A small image flow-matching model, trained from scratch.
Data: trained on rendered dice on a table, 36250 training examples, 110.2 epochs.
Rows from block 11, named by matrix and row number. Rows with one number belong to one channel. Each number is 128 + 32 x the weight over the matrix's rms, rounded and kept within 0 to 255. All counts start at 0. Numbers have three digits each.
# convs0: first 3x3 conv (model.decb.0.1.convs.0.weight, 128x128x3x3), inputs 108-113, a 3x3 kernel for each
# convs1: second 3x3 conv (model.decb.0.1.convs.1.weight, 128x128x3x3, transposed), outputs 108-113, a 3x3 kernel for each
convs0.0:143117098121125079094137143138147157153153149116165180095127147140118110165133073127104089098087126150037068142172142124127100104078122102107071154132133097206186
convs1.0:195209125121138112145106117125093157142138078120133132113076078150137156134116142180098119174143099131135108120122115157205115146148115130107132133170110125154136
convs0.1:151158138096103054133128147150182135169099160111139108116101079189131136116135133112093074143147130058110074129154093154123151072129147102131167120162155107150105
convs1.1:100106180163142183162165136115103118143142120154084111121161113149139108142127167157158205146065109130151101129068139183117089137137133104150138124129157097109082
convs0.2:171103087151141120102086140115130125167155170102115136154127138114172119109143152114153090157178160152178137185171125147092178128124137126123094151048114146079097
convs1.2:129145102095152084097152105109133105160158109116165065162085127142129109095116122102137147078068164102157147215144116135219155114106154090128130094171141103197142
convs0.3:114121111093110155104123115126095096113167166149122165092091082130092077131092116141053089140084135128113143121134091153102144138138162143147104117155176112112114
convs1.3:141128163121138125137107102089139096115157150114136145149118104148123098148128146121101104149171150193148099089119110140161120139106115129132101081145140104140140
convs0.4:158089117100103072137153120139137140073068091143102110105021126163110149128107117132078108173139163160227139119119082074173125103107086130198112099216088123114140
convs1.4:117099130174132168099144097148138073083109115086112153095150166103224181130151149141094030143173130174157185103136147133119174107110115127113091151209106096086133
convs0.5:118135134085145122139105114096114098103050056122108097152126140117114140138141146141090089127136088063113110138112111151082153107106129106100098099108060129109187
convs1.5:118146073060095084105066127117092100139159067109138113118164122126123058113082074120156171152167166134152143112128120151189099097094123082128171110154151132172125
convs0.6:177105091131150000150101112109142152092174176150081152147210170051120138156091170114152082130184181117196161080082113124147138115060061157174164164151210118149123
convs1.6:123129115215047082155078112124203099152165135084113141134143148141158180194118142133155161120080163135147149122125124087161106138113117150072111126114134169134125
convs0.7:088128186087135102125147100144150110133141105180100147190138141123139150104068152164137124167190127172084160105137103123181176130135108128121095123167149119149150
convs1.7:115108149132113149119138128138164090133147106131153111111129162109109153147098120122157127105104109121066111110065128113122128146112094143172126122154180154159159
convs0.8:129112125145144058126035083129123119093192157108146111063159101160123096142124115211134183170134133132132116105105110068134120085022085137194143141160189120125132
convs1.8:079155092148119117131168134150138114123140161138098141116190155147171141130115074097152149108166133150131069156060115124175131164138168119101090098111000164159150
convs0.9:145136154149136135127137122119122157101098140079141095110180164077080135121138089131149167143133133042134135145143135141155150150163100099105090138117138124108140
convs1.9:134169152140095092111132146127179208149120136119110105129102105130170179112135129131110143142126059155127108166146126159124149097087062085168100080119081158108081
convs0.10:108145119145186116130118091138113133122113081140135157072173140121165177123143162095049176159112150128141124119190153086182115079129129135158158148163102150146187
convs1.10:183156159173098177139082104178142162143071149127112124095112137117198056155109127168153112111105154105140094134121174168117180112099153106127082217202123098093098
convs0.11:165133123123111109113123122147112129072139096121087053135050104137053132146168139146086091090134178117134129097109098143127144138090153130116126185170175121083115
convs1.11:118152132169072171137158135112125099083098142106119127067123099077107098110136148126095128118152148148216189124123135104144095103134161062136153132093100121117121
convs0.12:147119170107103115128135152143151162154075107178126092099150168128104117122121104087161155153113110114204060140131148142117090112133148116171131117106153076111128
convs1.12:101122143104088126128172169099118157185129174114165157101198149153173062115102117155123131166152088097137141181070143131125069144122152143104141135190146094156122
convs0.13:120181128170157069135085087145145121139145095159129074120224246123186137118086142171150131140157122122120116160083161148193126150122202106093093144080113128125130
convs1.13:107095150113130110122124115087039107173179149126146134146121082133120122135153151094166115141051135126231158110124130179118118109160119068086155087168116138123122
convs0.14:143118140164120094135163127179164130141119111049187159088041046104081089115052096124135104127137116128107134127147160096148160148155155110095135135116078143132102
convs1.14:110149085127128120122126116131138133125096135191147169165143134160172129075143129097121090170124128139166125124101115121122115076085126129123097179159134142100142
convs0.15:158155100160152039074106138140109134123088124162182141135161133164215108093082128124170118152154082125128138079118127127145116160124097114166120166120150125128144
convs1.15:126101133138156165182158097130086117157141134119116092096115058136135136175088122132103194124133186082102137132167105155220106132129099098153160177134150139115081
convs0.16:106149093143110076147147118114119124105192052096164090120188198126071142134091106151170135096146136091127111112159113096158125196163135078148121069082143109097092
convs1.16:099180090164166106097078162181123135134073100155180126135100105151042203144094115068121168098086121083111133145123094148167164121155153147174132115171098106146141
convs0.17:137112166179095107129130128151154162176104069147125110133077156109072134156163139076091103088141140182088153099137112106169128095148100088086087217199086154153116
convs1.17:088125070104161121111141107127099174102107116113058139127120105123120148118120078148124091122107143139100175126144122143081108107158084123177108129131094108126146
convs0.18:154138118095132131172088133131169124158094119125094131122147177151083107068129128110133122175161067132147076114120071107133106108113091120119096121104135097157141
convs1.18:107166168135202140121119087136139146130209174154103134137117113140204139172163152104123116150142123085194130127148154116184195131168116137106104108114137158146107
convs0.19:135129129104130156114158140105035097056019198086075200075120128105079132162103164153123080082138146145130114137102154120109132110089130083084113126147126112154124
convs1.19:134113096090120174150124102110073106125159190111200148116092097096158093113176177125131168125155145157184168114121192122245095127191150091149087118177090135156109
convs0.20:163127095126144109139118155145137116191157176153127136142027104145148169098143127152153156127126132087106133119128068149090103156150175151097120097156137096075138
convs1.20:144108123151138137153099138125153110094040109158194149147175154037087108156158096103116139092090118135125156108129077132083186181178194122103179110143019169223126
convs0.21:163181102143189176114113025116168146114131136148125092151100113157049065165113141113096055113087126147135140122134110136149156127103093082176125123207166179171147
convs1.21:111152160079118113061094140165141133151053054147068129106176184078164068148121175133151114190124136166191177166149121128162132162157146111169175181172174144114113
convs0.22:113102070113114065148127141123190140200215191188213092073024093128078132177124108103125051116155137139091172114108107098126156089107084111115092135090087166088141
convs1.22:151111155102108136155160082127174109132134073111096143111164128100138108114174149078178115114164139137157150141128163129172076160102182157133094172135139124204129
convs0.23:126100119094085104110100075104127110099099103090141176112068151123172112194133135096158115118134172125138131154061137114113154086096139162112138138135169119135140
convs1.23:148158164094154121088170135043108116135099129132113137158152071119080142155167139151135131105174160157068148140179178116151150165199153170117140072108116097077079
convs0.24:148106112137146114127129134116127112154151136100116149073110141151131132117129167109105127085156172146117122114127142127188179124199149114089133137100092103147161
convs1.24:117104144138138139107130112182102111102095139087095117097131077122119098116139171130119125100172188120138154115071172083063143102142092158146136210159157113150144
convs0.25:164157146169128119139133093136213170137142160130139103119116096115124139110173086094139159105127117100142073154164161146155152125166133131089146137072085201145063
convs1.25:175080145101083124108106096099148109121110134156074081149115103139125132164176129151061122099113129142137168153114165098139113173126150189155135127143139130149157
convs0.26:117121148141100130124171139120096130143154166139154135132126115085195178129110130131105111137104152125140125155126135109120126126143098164178138160101165106123161
convs1.26:144159125118093126152134161135098144098038131166103147115124123127110126169121154129115101045095121127104122186161158148120134108172165177139133140137129136177142
convs0.27:195157170121107110176200150109156145143142183193100129088110126097158194101113056167133139111125107180108141144102094151142164136132126167147185086083092164169112
convs1.27:139123142125092138068065121135161146081103100154127095199154166133139114147141145124137126093104174159105111109054096141100073116172112158106114104103176121107142
convs0.28:148147187101116126154060174129157114133132133147095143111133120148062144122107151142143111117124129147128135160137127121173082125164132062138112189109083131162090
convs1.28:128184156059142164109134060107077133089121153122104177162123150128052119169058100169098092115149127118106135096154072234137103167112155098135171144117094124156128
convs0.29:141171179143147119137122119118182116130160219152174144112204174174111160183108103102149099130145141103155144107078136159094132086168084118123120119139172102071134
convs1.29:153094089101089109035107130134128127125093177106118126127164115108164105100077171080150148136145140121088148131087154159101134106145069145179145092053154195132122
convs0.30:093142099159114172099135146087117086106236204126254071099192098137140124123170156112138124128159070098086147127163133106131157171193126090089112111047130120127119
convs1.30:127125104107110084152136086125169174150006116111135175128141119158117130101106105092163141170099117182089152120028103069135218139094127159073106114103150142093193
convs0.31:122138146121139124129111133141090111108078148114148106129151116099088110137165069141126137133080117160115115101123156149124076147129123087137153088094119107058069
convs1.31:146120117165086115134103086167128164068144129139092108133091114179099179127077152182158120074205145063110131125108162176157158164152058167082173251117143133175122
convs0.32:114098130083111133126121121141143147110123207117112130125068180113095126161170090170138055103111119125116117147125130188143250138153120102108154091089106122101235
convs1.32:128121157203084132149091167151136133162193097137107148139068160129101175152127121100073124141132130206088157098114110025128085120126101121169145093075135093130155
convs0.33:107188139113117167165097106126172171166233182110101157105073117129118162127128115123147115094100129082119139146105061129138140174158113099169152048129098104109132
convs1.33:122163112056080091150033156144237129122112144141114108174172125122109219124146143108142131106193146133113109137159108143195119093129097108156146139176153076126128
convs0.34:171144104077123117114150121073098123055106175104084110075057145197070088097180172080091096102126151137101094137128137119081172104138109105117170096132168144189157
convs1.34:150212137123188158117070166097152165128154095107131105137060126110067121106121094153165090119145122165209155103180099079129064115157148184140091136115141156131132
convs0.35:169107117105134075108127138161157123150147203086061088079108066187118149189125139129156132122143135149124114133093064149130150128119198089145168100127153055099090
convs1.35:114179120109143103116164109090122126160093092159122117133126121098133113137144105150095178112109124086100155097062148150104116112156146121189159148130180094168167
convs0.36:115163134094133117130133155177097119092121130076158159122127140134150128091124151128139116146092095131157105121094090137148114169142130118166185097114152159160074
convs1.36:085111140067128159172085170128114134100132097111122070098119163141114151126111128170100182175142099145095091099092110141181117184163183136086094110166138105203124
convs0.37:136143189095122163133075125067107105108081144092102157106119126093125119191190124105161134125137121130126149147120102112089142066148111188096147091084148154120095
convs1.37:151164113113173125079160163064155146125151153154155143075118141148148179122152183087149116124134129096118050089132110103188148108129152162157160086093094148237126
convs0.38:113111118086095131155142090131096147151139200163137160145090126183151139179144129103094118144126142125099104132154119149124107116103100125115201150191103108131136
convs1.38:109144138124224095153151131112117137110089146111110133126070117120053116133110141148126121082121089056143139128120150152070122139109153131176174143092086113173132
convs0.39:148070182088123082104117126113089103077134114106122123173135176152160219123158142104142141112117104121130107132161147131070151102099159084089161165124098135132080
convs1.39:149174134137186135143189122141138120137127138173097146139107138092136108165122149138114149116133161140110141101155162147184123095114050139114148176128152101177152
convs0.40:127089094129145088098134056109161155148157159118211177112166033153078000137160190088084095121127091113157055129122058070154116103097119133172117160084175046130155
convs1.40:116143181158131117181115147115028104113120183120133110033109135147190074073142130076134152059154117180175094057040122090093179124121147107162159126156120082137141
convs0.41:107118090087113133084119114145172094201153159126119121085069184168076105137167141063119139176000096094113152122179113068109134170162129091161167087084151094143139
convs1.41:152164078178160073137174151112127106099148074108108116088113150097115178102102114131140101114100061098138151090154121119119135168088077098181162112137134147065115
convs0.42:164155106154105148139152189099124127123169184130092079137146101140143074173065153136155123131154149142132104126119129133162132111083092142137078110152113095117143
convs1.42:151168170153170125164124136129097120107092123099121095120178080180130127091105136140132141153128127133120108143174189105117125144132136146173112111115124174167137
convs0.43:132092133124081120114180142188140109131065108173082099135120158127199122128154145100111120134100099123141124111103149114115118141076112111086147065070087088116082
convs1.43:125086159137183058130075187073135041131170108113140123138149122135088145116146111144190115147215153130143103124199162197122209117188088141108125138121148125125118
convs0.44:143098141171161104122064090114127170112152176134077083103193150131138105153185113112175107182103113052167126143106096086093078128134091124094114110139107147137088
convs1.44:173192107142092132094137101104121152110102165099140165121126107061126137078078149123131132083102118100188145132069142181159091134099110102147165100078051136116102
convs0.45:171143125162112128112123103104128112111153090103133114106070135096121126132131087139080149109110157090143177122122051126156163155117043107135172193096091092185193
convs1.45:142157118192141113129197091150147140139116108101126130140127085110086093164121148102129145129199149095111102133183154140125145120139109086096150129120106166127170
convs0.46:108124106094134212117074120145144104170129135155133089116172176108125030132126152105139147161112066109099125114129123157196098167117129200100141129156136091089062
convs1.46:109126076109174105052112155148128106103044125104142120119079073171143127149091101112152130165200152114030124045123185201126147169190163148100129094151084126168163
convs0.47:150117133131136135128107122133131110173128000037111075158105074181067094110135097146136137168119071109170111086128178148120124158130074111130142073097086127086095
convs1.47:104131103147189156104102164143118152148077123146076129108125150128167175073072096122127166104161091120078068167154098171201156130154127127139166123191110128171164
convs0.48:116171130131148111148133129128150135134165141193211192183126066065099127150137117129136126158094159105147150141168119105099141148161128130151152084166084129099136
convs1.48:154109134103125117152066099140106078119116145161144112131126079125099185148139103093133132151161113104138121160100139097125142128138157147154089145130145085123133
convs0.49:143139122117123126104107108081108120045092035125086190144086109100063073133130125133101124139130112102112121097142163122153144092148093107077094083145095140118067
convs1.49:112064187147113097108092120148118126160000167124124162184149151183178154124136141127109137154143105086098085076112073117097137063118123140131124074100089117040132
convs0.50:178086138149098230124168142096121098091075150151119122135154088095071096113098109124153108153163143174122107151105137157174169119145156149156156110110113128113145
convs1.50:118147171084101184135134113137139134097102107135097111119163137116095096171101087199130144074082095184227123169067101068230090115170124106109132105167161041107117
convs0.51:140126137144134070148102128109172124085193170075218196142142151147092071125096186171159144137140193108122095075111116161136126129115129149133142146110139147123138
convs1.51:112168081114095092144133115131097129171180131166120120054102115114154099129129096167157134070105136169127132079142157128173094117133165118157131104143112095120111
convs0.52:133135089176158103117080105131132135176110104122106121190193082142119083166179134108146104152134145156146156131078120143120089091125082154107142111152208197210157
convs1.52:140140112123114146151177134116097110113142134112098095105122122188131162118117099159117106131179145139114147155165185164158133142075136110089120103106100132154132
convs0.53:180176101150107080078144114145123156137109149127142155158147127132132120088137101102189123099086211114133152135162085180199096088077137127187143109054129176095114
convs1.53:124151144160090092111106141166077140085138148110168096145094130111107070127164103154157151081139102106108150092138163151078144147039102111128104180181157145132133
convs0.54:162143149121127123100123113129172172070171131132098067121135147117144154091100126133165126149153146110149109121153099113149124123113128132067096136058079139101120
convs1.54:173122124144138115086093095127121097152138104130099100163100073126118151162131137151103121107121091156147076103136125071084070123111108126137183124118151127164127
convs0.55:133076106124090112160133093176142108161176124149109109128160118057118200110121112078109134171080138141074114153151132150137134048151099098195114122147082111109087
convs1.55:177079141107060161175113107133187065111229087134162097122140165154094147134121115157182106176185045069119145174154097123182081075125105149135138090137199107102173
convs0.56:175008084099054091151194094116174131167143148135162142111138160126078128077140103112065126134136117098100155128174134146180148102153124134150104137131104120158108
convs1.56:137111153047158176138150087169104130131122060143155108136103146146166078129154128126072126123113139082208121152097143130108122087130146134208145077196121116136203
convs0.57:118111118115142111133109098094138119146090136195076115149122104109081095120145116124113116141155131134106151139078116139173114121103058081089139146135206162155106
convs1.57:159117125141083144117156158136179109126189150132142158107158184155125117114125156088162116080132118138139151123101119182069142164132164148116135081123080137121135
convs0.58:105140123077149165122117149113162104159138137156173098143114116084052108139159162126165119126122099110122118138107090142099159139164133099112106178136177100146098
convs1.58:097114127097112138089146120128115061083092127142100123121146148119108128170115154135121116080105121170118112134096102117197082177137103060100159122089089135151104
convs0.59:124083157090154131116129134130096114126140126131097103155077054124000107219095119136063160144144115104140127118118125130119110139157092155155138123196123039137132
convs1.59:156175171124177139069129163124086125094134143164120121146076138155118118140133105121126134158127112160150093114186117141146184175142150107100087151040092106156132
convs0.60:116133042097131132110078129157137157183149109134084086028055099086157162166135126075091126176119049134135109117126103123124138125167131117102138175119103077117089
convs1.60:116124136122110111166174110144145120159086088113080139159099130109110100129189144111127095119097104108163160132085088137080156144082046118124124129131133089143140
convs0.61:055147150140166134133123118132142153054108134182107094120042185178101173089097136110076122197157078098153141054157137126150088142125137140107136055108098195162147
convs1.61:107173119164150181171092142116092087107172152120157115096050137121117134100097090133102124179110119094174171083170177116166141094120149135044170137175108132190116
convs0.62:125148166122168187073135121109131170124099219148105154123158158124167103142096111125144087079167064130129081172092117072199140168064098101128183115125116158219106
convs1.62:128093194077078137078141159144144129107126195082122135166160104127108161084090108134067139186096128119079133107127103157131109147126166133113067192110116120225138
convs0.63:138142127063165210130078140127157155093085154129104106099153174173142071143186159075103139149107065103152146095106133115121118133166101133135099093118121178143201
convs1.63:125151100131139210169138156172101133065211174101128134169117115130099108096143106169115111198116130072177191129141120071125135101118138134108115202140040137139104
convs0.64:141105104084130132120114122156142137112138150117156201138215182115198175122186125133129088091108080141152094146106090143136111117099108090092136084106096145096120
convs1.64:125066146091101100158164172112129137098137156127144127132127137096119080129092181142130082065125114125167117127127137203081097123109104119217124182175152122087089
convs0.65:115140113100136138130146104145083123143130128110140161144113152101069113116121132141159053099151112173079164150102073164196175103091114120085116088121096163106116
convs1.65:150080188139107141137112062081155147104131096136089147077152117139181082120099081125132109141185100156166130153160051171160103107135123097157122109145170045224118
convs0.66:132119188169143156167146176089076093131125118125182097095150088118137108134144095164116095129109071128130157151113145127148106177101126128134116083139156141139161
convs1.66:069101076129095128120099107135065115118163146147165139183132134156080107165136117129083158147134076140094086155140104108097128135148138090150090139123131155183185
convs0.67:110142131135072079113100120099135131145164113187128106220158154146084072137103140091123122057099146115050123076090092109153150099137149058076134192071112175205136
convs1.67:153101158151117122154103171119165096130108133136145088150164102117145129115098132078104076099101134103122129102118109132127097095181129127101090132133089139106108
convs0.68:091133130140084111146088164144166162115139120130121168133092091125112104160075125129142129127160050165119119161165155153130089160168114130106154126164135131096121
convs1.68:125096145139193124161148125140142146131028179143131132111085090125120150152160137092109139132098147138142180157138139107079118130034118217125161176113156127080147
convs0.69:114073130098097103142085090116145123145120129117164105184096111125122134124121139134082084092136155099183162100093142140155128126138137108124050147137107232134142
convs1.69:089106104098125061176169176090125106103119113194171156144074112139096078096114193084151156099157199136099100105121094148118143131118148139133117132112071135125136
convs0.70:114077112152111144125194153124067154123057137132129127137093111166117121141133085153131118129146130106152126134133137135169133103130101172193105170174127056140159
convs1.70:122082103125134104129129165143118135137161132095152133125139091099096116138160139098073083102149105123140101107137112119133118113124121148105143104165140148058089
convs0.71:153139148080193092118119174175114121115162114072122078132194192126126141137118071069144099103121082117086104087183111142163168181139120121106068142200123141161139
convs1.71:093069107118115132164090190142096144159150123161184096185083103107164163112152090148114150118128091144105143066070111167149115082135185174108120081046114151183192
convs0.72:171147137133094134114120103181111142158119140087148206122146073200094184171165169143139176132155131132105117126170139165157137117086164105126147119131133156122155
convs1.72:124062182123139133097076152140078061072146073146114108177098067092141092188082178077146145156086101024061099102102099109114033115105154199065160064091119135096120
convs0.73:113100125082144142111087154125114098037120162131094133156171121145111042117149099142098072093135111118150154108114135087133182170192147085120089101130158146138170
convs1.73:174106165169142155177160120091173159092120121129144098151183122156133102126113059100113162166089176104103113111092133106090112148137159094067178168136108137145155
convs0.74:114159140125154132109140121105123107063094121103112106110138178138119186090173121141128157133103116098145131116163098160127131100135122163117127089108158109164124
convs1.74:147132154128121119130106116157106126128186153112169115131147127100159145117118130145135155134081074100100130116140104129134159084134129117138132153165099125137168
convs0.75:131094118089098104121111127101056117029070060053016044133155133132088087095104125110129106102160070116119121167145144181155177147132154139184152119172136132122129
convs1.75:142168146129195151116131110154103090177158185157169156127215148126099109116162123178139135128051163136119145160143136120131143120098110099078108068126088109066124
convs0.76:125114188179128115145110158067143113039047116090063060155150150127136153064147107134109170136173123149115157120138079132166170133142121126161157152190048130173124
convs1.76:097118112150137089124161155165206169081173150147128147139130181113160206185086153104151095123102101082094060077107082096084144185141132134107104126120141167149110
convs0.77:144118126148093121122111099110074096082123160052124136121130100118162163092102111100047075143094104114100065092095101158101156255255255139166190147165188172155171
convs1.77:133180150181163169168145107091141107102123055111157058208178120215130128135152142128184207173161141241192065188149112075098095106118128102114135088085120101070104
convs0.78:164127140150087114151143181132134129114142104117101122148121185168086152087175151175110111145182122114134113103082126131151131140126129156135102141048132112148149
convs1.78:152126093174188090127093126101136138138133173133117067170139148092168065096090138140123075134135134118138137086145155168083165116146139087114110068164120087131108
convs0.79:136111130076170179118090058127092110106113125055119108127170144181121064161194168139111139139092152099129207163136069124124087122079099131068057135114108158129152
convs1.79:135136115129184154138107106097170200097095141092111133124060171187124115092143133070116166165075162109078129117155124196146159140097101095110123178163132134156135
convs0.80:057055157154154056118156161156141112139110107178178142168183069134192188164123148159095127117128167144125074103170146109145140077091118118099139115146149117199175
convs1.80:131125130168071105086132125153130112140134151191088110119105097149133122175089124148138147139166127154131121078112139058105145114117167090109145109096093079131158
convs0.81:136157164117134133160158110134080070125035070097121101172170158148144119082112147146136139174155163156127172141124118153116162174152100153158185124127142169122129
convs1.81:174155136110160166147133128076167192125118128084116129152115193149141126089151037062095113161077100175088167163067087148144057125168152115123133080098090125080073
convs0.82:072121143128105061103144085097122073115082087129107211128057047083032237135132141120096188140155156152166108142145121121169104131139135151121081100137155108128085
convs1.82:129063099067086077160150120123108132083112134086145108033056058070157072131156193090067149138135161122184222136101116134131132177101129116097158107201157116173118
convs0.83:154109127133121095129153132078081120113043080222204107132139127127141079149141206150141119110141154119157130167173112135170148125190111176128130125077135157098139
convs1.83:160160084178074145150192091135091154184181138159176126064096113145102122115122105174107242147076161142161121104153144133081149127117060107132104136136133103153110
convs0.84:118091121097103131121162118105119136154131156124124100168130139136092117095094098090121133069186142152153088118124149121144064182065076146085179095064127124137101
convs1.84:141081130103116103129094123153126132100147140114123079118098089103135060117124139120122069143147120124118127062109197127100121089146125088142099168125138100110111
convs0.85:055090178130062171117159139113188103094056131123159116107118131148157174111098106123066088132080138130130143066053108117108135178098094200130069130135102097107149
convs1.85:119129133124109116165118182142047115139135106126115136112132146102131097107173142116090174117094127096107134116159162163123096120118184093200125138089153124108070
convs0.86:111064090125102101138091081112127133168102148100136100106129163094095135129146090123131064167138151115112107126070145075136160096139165091129098045114156146103150
convs1.86:163145152162107100108094081117129147149114085160109107127123180141167066119113053154158178144026076173095086110185127122106157163175098143095095142096113105066169
convs0.87:145115116163113169120115118131069074149116122126129163129102151120092089094134125130140110125158149126136167079118107137124148139140127161134107134093114169094165
convs1.87:149164186138194142129120163110131102129106089137101124139125116124131122114118062098145096137155120119126121138118129142151166105161144116106078115101128163131107
convs0.88:138134107096185158096124111130135156117158165138144128122191111139087063068123139063134126087111136130101138133173107099077127115163158127148146060133152110178115
convs1.88:133155160179139114142113063094068097136144099138147129160145160125120118124100137149121102109166156156135174116115164151162141143109101170121128146133117161084126
convs0.89:161111103125112079106072085137123167132075118145113097204163100141126119127119137181156082133164124142157125155145150133095122117136115109117159119105198113146123
convs1.89:140143167125181087158104173146092125168199089123168084135124147106105143111174112158098150088105075087081140171184119086121131096034121145111103130179039084111082
convs0.90:144165140117137112121142182133150159113056103129093237116115100068111099115139142174171157158154126127144123186164145181199115114089167119110146107064148149114141
convs1.90:104116085131158078097098145110160187122104112130084138096153096165149188149136097165171167127068064115058112146104170155047081166097153103119127102172145130110122
convs0.91:136140135108135131146154119100145137148131106143078143112133134158156093118140125141163147133135130153168155155103162090100177099161127125135136158137171153133149
convs1.91:159083128123143164139157114112122141147060111135176177096132110117113103072137154114132090083133161150123119147147123138078188094166115156125104131114092113137122
convs0.92:126156147148106137121151152157151090142103141086103155118081115098145136053088150126147111123188102134105163157130121145197145093116187123102129206179098193155139
convs1.92:084104150163206108084138137136139136108190166145140172109118142144098073140175193175164136139145171086096161123186149138026109101146085143101091129140087136108134
convs0.93:087190150219156140148100101122159135128086094157143117139105098081103124073143097130078066143159100123110158121152131165183128153086089134189189175219126160084055
convs1.93:140112137141117133146148085122061115149133096092120117157116058143179170118126178201150170111103051131079116187085116062129092146044137085102152140131077112137101
convs0.94:181100108084103118121132144177136123140062096111141140136115105110203148150102027152143191151175157112113159131102110161091138101162105123068153108034155129112183
convs1.94:138150096094116130115170178120111113182146146144122123091094142071119115065125156151112124096099113107152108157127144179088129135110091103151140095116136173078156
convs0.95:167152130103084101132095145110096115127132127110126091156107123169081197146106163161121132146137127116152196123120103183094176185135112155110149186097128137131130
convs1.95:110151097172088120104133118154099148157148057135161148061139133070092171066127173129154187132087144170087129140121103057092128083130115102115124071119102110083122
convs0.96:164124101046121195032073109140114150152112100109146141071103120112087164088118147093085131108127098066117152116170113179155145138155115176149120098056140103056155
convs1.96:172134128189143138184180214081179141149203096110126156133129143126125112133178105155096162101053140128124157143164126120109144112141194202196160147137199146136084
convs0.97:127153126095100116145121139141131149109108052116124124141119156109129081132122120124127111129100124144123120094146071147141094102123108092064108111111106132071100
convs1.97:104084147113157105120103133125103137133153121135116106130127122132181153088087106138156140120114119130118134124171147152088145162134151123132183179137157120147151
convs0.98:118133107109083137106118154147166118182099150076104221169132135106158132079106159128130124165100101124126127125163123199173134117166152150120109073106116092082084
convs1.98:128108156141160122183120150122108160152100157084159094139106151117135112121121147143132103142129113105156107123145117117107105106132142148156149176148120136115115
convs0.99:130113129134136119109118105132106114154101102142072106163191164158198161169127078097094134144134150152098150113116103125090106179139145162133145098087117070076075
convs1.99:117133135146125147111184126175139157133165131161169144125136123109099070117157139068119098104138141129173156128124122208174136144115115172144174120135146112118151
convs0.100:157118118118048139165117123072095104116080079125089128136188160117122114147145181142082132195129093116145098148135109124169135150088164111119131103081079110075088
convs1.100:171135161140151119120160093129136126106147135173119086129112158133147111116085163163128164089117130118115142117118103123136178100133129152161142084123166098153141
convs0.101:088120135091148133116101068095166122137146153144142097105079085119072113122149100131101095149139137111132144165144130131164149119132090106135109088185123123048097
convs1.101:120143145114099165132131097120124111125125085103103119135120101094141162194180196090135078142107128154160133135121146108163141114176104166211108174196146166093115
convs0.102:123093156083143130095096107126109097127167172131162132134107132166070133129154138121148115100183029118148098144153113134192122158150098125051128124157124079094140
convs1.102:117158112115159129144082105120076090143090167141155136131156127148126077089094163130073075144089136131101103143108170140158183128117160205175161074133086119095142
convs0.103:127120135090107114132191182143100085154117087111100099162085133071007082116022078126146121111130119154159073129118092116167103084145132109140104128148125105164130
convs1.103:135084174192124144110154141154195132098176140106115081078052137141164180139207184158129164207184171108111176117139155103067164167131158130160157088148122072106131
convs0.104:125066137153130125095145147128153152149094110130155192108087082097164125123122162097111101115085126112130097121139080196086130099120123108157122120124138147109108
convs1.104:125105172171079114134148146063087116163237097094161124128081159164129116148067121183132184136087091129180123107167175171138082118108130117143194134108140194086097
convs0.105:164069162095110138127128133107172076132128156117116102196166183163143198151159138086134160143052107084149090157149102123146120091099154157078183129093210126133156
convs1.105:154132104128203129121145128186161124146138108189117106124134098124098138142087126138104161130169153033163138118139133181094163136129141118151186096141143088124136
convs0.106:117162106152096157151109087143130153125160149098167138124116219201102116113143138133136136157165139130124137080202171129153128146214156129114162145150059117092106
convs1.106:079176152101114153156092175138130142196162117144098125118139174150123138116138098173170114090131140066125148138114092137067148087116104119077102145072118120121179
convs0.107:184141154094111138146121109115088110115106121131093122160157191132160159149132098130118107147134106079167077161150129150140156113136132079172126162079120155114091
convs1.107:157143099096116119112168091097139139180161103122160190154144143131116115103189147173096182162163126138146173171163146088190149122114131094126119100099176123091102
convs0.108:156119118158137095180157112133130106223177111170207101139125159156114086107170069137106138110131131135124113117072133100076107124131123120214145120146149059146047
convs1.108:150131127111069107088132157152055151227093142093156054175108183135208138133121149140081139171082128163173083165151084185128101152078167069130102118194116120096158
convs0.109:163170108105100145092096105120177120066171196087176125175067099122141129172182126167126099154134135123127119143165142135135132119121113158167066116131091123096124
convs1.109:145145147126193158169144158112101143132124130123159159185170141112107140191114143078132106110110113159117065116156148098111183135117162130081111102095124137148119
convs0.110:166147073096109134119128115103138157148114140106117113153147097138146171140127142126107116184132093114106119107097135119109135140098106135117045135090113149125094
convs1.110:160132146112073157116085181115212081114130092170172115094201184144044122143135083098203118155168097164106156168090136110201121131078149145099061116085100136176143
convs0.111:165108037092149167119155120128099130114138147108146123172141125252098100136064166139093003090131057107068085157114154114150152078139144038087136076153103148172169
convs1.111:120114102167166088099110091122083056104117160148075148043118168078098094111089136149136108106091147122141147124188142159166127116128095128080187172123132136185156
convs0.112:121099135089096140089138099126136116167085053108109122161179187212132113153087127104168110122188045116188123171148124183183163131167143141117099112138118119185143
convs1.112:127123186203091121165151158137161161080069092140029107121102128082174113084095126154103108156108143107106165159204134146134129144114134167134179165105122130096135